A small multi-label image tagger, trained from scratch: patch size [4, 4].
Rows from block 6 of a small multi-label image tagger, named by matrix and row number. Rows with one number belong to one neuron. Each number is 128 + 32 x the weight over its row's rms, rounded and kept within 0 to 255. All counts start at 0.
After each neuron's rows are labels from the 100 images, of 14848, where the neuron reaches its largest size: "lies over" is the class under the peak; "peak at" is the part of the image that holds the peak. Only what is clearly more common there than usual is listed. The data: patchworks of several textures.
# u: gMLP up (value half) (model.blocks.6.mixer.u.weight, 512x256), inputs 64-127
# v: gMLP up (gate half) (model.blocks.6.mixer.v.weight, 512x256), inputs 64-127
# out: gMLP down (model.blocks.6.mixer.out.weight, 256x512, transposed), outputs 64-127

u.437 [131 154 109 101 157 154  82 134 168 121 176 128 145 144 173 100 145 174 147 198 106 101 143 141 138 114 107 127 165 141 106 126 133 125 139 162 101 124  83 115 135 109 132  84 199 139 116 123 128  98  73  58 178  95  67  58 186  90 108  89 133  66 193  83]
v.437 [ 79 201 139 157  86 144 149 127 232 110  97 121 160 129 139 151 114 146 164  88 104 159 145  92  91 102 136  41 160  55 146 118 122 136  82 121 101 122  96 147 122  86 130  77 170 112 125 149 155 108 161 100 148  57 124 105 189 136 177 191 133 166 124  90]
out.437 [171 117 155 135 160  78 150 125 110  91 127 166 125 155  98 117 110 179 151 122 179 130 144 150 112 163 133 118  49  88 111 104  87 105  98 143 132 123 158 154 138  70 123 179 125 112  82 140  97 110 156 178 131 126 109 158 143 109 140 157  76 112 137 141]
lies over: plain
peak at: centre

u.507 [146 110 150 100 163 109  78 128 185 100  86 141  84 148 140 116 113 199 126 165  80 134 195 151 100 138 159  68 143  82 144 137 125 131 119 127 145 101  73 110 147  84 108 118 197 121 112 107 138  77 127  84 190 112  40  70 167 178 138  93  98  77 153 167]
v.507 [ 92  67 139  88 169 149  99 110 159  74 114 149 125 141 101 136 115 195 106 123  97 158 156 161 112 100 153  89 126 101 156 160 101 125 166 131 153 120  74 148 125  62  89 108 204 145  94 151 161  64 155 114  95 107  44  75 134 111 153 117 108  72 178 198]
out.507 [135 139 202 133 107 206 142  91 118 115 111  98 169 128 105 148 133 107 152 175 149 159 135 139 127 131 108 140 115  73 183 124 117 116 144  65 116 165 106 123  77 163 149  80 117 115 168 130 136 153 168 148  44 131  61  73 112 108 113 106 131 109 148  89]
lies over: rays
peak at: top left

u.488 [117 152 133 113  83 163 187 168 109 117 199 164 128 134 133  97 171 149 106 109 178 100 179 145 100  74 105 119 159 160 105 111 169 217 115 182 105  87 135 177  79 116  70 153 111 102 190 150 112 141  85 167  87 138 160 122  79  78 109 116 111 190 143 166]
v.488 [104 115 135 129 109 191 146 186 169  75 108 106 122 134 135 110 151 137 125 124 140 145 142 139  84 114 107  99 190 108 128 101 185 163 102 123 122 153 154 114 139 139  81 134 108 174 161 150 134 159 153 156  72 145 139  98 128 105  97 117 184 165  80 178]
out.488 [118  78 171 111 116 181 105 139 227 145  72  99 193 101 107 178 163 122 138 101 122 129 137 104 130 139 143 105 149  95 107 149 135 185 163 146 120 141 135 133 155 126 100 118 161 196 121 111  83 185 152 111  71  88  55  70 103  91 127 128 158 181 123  64]
lies over: rings; striped
peak at: top right

u.102 [125 132 106 170 115 175 107  95 123 125 105 160 171 108 127  70 125 187 178 165 158 123 126 144 118 108 140  89 100 129 162 107 115 154 150 142 177  85  72 151 133  69 143 126 178 120  91 120 123  95 141  85 124 143 105  88 126  66 120  98 110  81 151 137]
v.102 [107 143 111 145  89 130 129 100 120 169 137 194 165 128 126 144 127 145 122  69 111 107 129 104  88 115 168  96 131 179 185 121 116 158  93 147 168  94  90 153 149 108 107 117 166  73 115 161 121 110 114 110 162  70 123  87  84 110 146 102 112 182 138 116]
out.102 [142  70 174  85 154 113  91 110  90 141 124 110 154 113  77 140  78 139 148  98 105 166  94 132 135 132 135 158  75 130 166 182  82 135 122 132 196 180 134 121 140 113 161 169 135 166  94 102 114 155 157  88 127 161 103 132 138 134 124 116  91 123 117  86]
lies over: plain
peak at: centre

u.315 [132 102  83 113  86 101 127 100 136 104 142 138 105  95 104 167 139 125 124 153 138 171 205 210 208 174 123 171 140 141 131 120 125 114 166 110 152 117 197 147 168 140  87 123 132  97 123 118 118 110 117  81 100  79 125 182 146 191 123 145 133 151 158 180]
v.315 [173 124 119 144 160 132 149  83 159 182 119 149 165 132 150 107 141 102  74 197 186 135  17 127 127 159  68 132 137 138  67 107 115 158  97 167 187 115 126 198 140 128  97 175 190 171 154  58  93 104 109 118 100 102 147 130 181 113 120 122 160  94 152 135]
out.315 [186 146 185 187 189 129 125  86 138 117  79  76 103 157 119 154 121 175 104  81 135  62 118 133  65  96  79 143 154 119 141  99 146 203 115 159  84 168 128 172 112  75 133 107 106  89 107 157 134 170 191  96 184 188 137 136 150 140 126 162 142 117 188 121]
lies over: rays
peak at: bottom right

u.372 [161 103 114  88 136 123 132 124 187  77 165 147 183 100  98 102 170 121 177 195 152  90 130 119 169  82 147 124 204 111 159 131 132 151  82 134 109  65  93 186 128 121 110 166 164 121 151 158  88 133  71 114 164 108 129 117 129 132 162 114 148 148 167 109]
v.372 [202  89 134 113 142 106 185 112 177 116 143 175 148 117 135 107 195 137 153 222 128 129  97 106 194 110 140 105  99 118 143  73 122 163  84 123  76  96 138 101 113  83 129 107 122 126 203 108  87 118  78 128 130  83  86 140 150 146 111 119 127 108 151 123]
out.372 [134  90 130 187 119 116 135  89 137  95 100 141 104  67  96 198 155 178 129  94 178  89 122  77 136 181 113 103 107 126  77 140 107  52 170  85 115 119 150 139 139 113 156 110 151 188  95  88 105 128 165 106 132 110 130 105 207 140 138 174 137  71 156 165]
lies over: checkered
peak at: centre

u.219 [ 83 114  97 175  87 109 128 160 106 112 117 127 149 104 109 171 124 104 113 169 139 104 148 137 150 136  77 156  94 113 153 182  88 171 135 154 120 184 174 122 115  54 113 172 127 121 128 116 134 162 152 138  77  82 118 165 119 106 203 127 159  75 134 150]
v.219 [112 197 147  89 102 177 172 130 170 108 139 113  89 150 125  85 135 149 157 115 123 111 137 154  88 122 134  91 146 136 109  54 249  97 151 105  60 102  94 157 107 181 129  67 163 156 151 182 147 117 129 137 122 152 119  55 108 167  68 133 120 161 103 149]
out.219 [146 158  91 159 129 105 121  75 165 177 110 108 173 100 119 124 128 124 153 118 123 167 163  67 121  32 154 149  56 126 149 107 172 126 101 120 175 121 107 117 140 119 122 142 142 106 138 122 183 133 131 105 143 116 161 126 185 127  96 223 127 151 163 102]
lies over: furry
peak at: centre

u.439 [148  66 134 104 149 176 159 175 136 110 165 131 156 136 130  96 132 140 148 173  89 178  99 155  90  96 150  67 117 143 120  95 162 126  67 141 139 131 127 149  74 145 117 143 121 151 130 129 143 128  83 159  77 117 122  84  94 142 104 123 145 138 119 192]
v.439 [150 120 103 160 102 206 183 158 146  90 145 153 104 164 163  89 168 166 111 159 155 111 109 150  85 115 118 106 142 113 116  87 157 196  96 184 145 103 145 145  99 130  81 106 105 100 160 114 117 108  67 149  99 110 153 127 114 153 111  56 181 174 135 148]
out.439 [106 128 166 144  86 206 130 107 136 116 120  96 133 146 130 147 136 143 144 102 254  94 189 113  94 187 136 103 146 139  97 113 123 129 148 155 121  90  91  77 117 103  90 120 144 125 124 110 159  91 146 185 155 139  93 101  68 100 147 129 101 143 124  91]
lies over: rings; striped
peak at: top right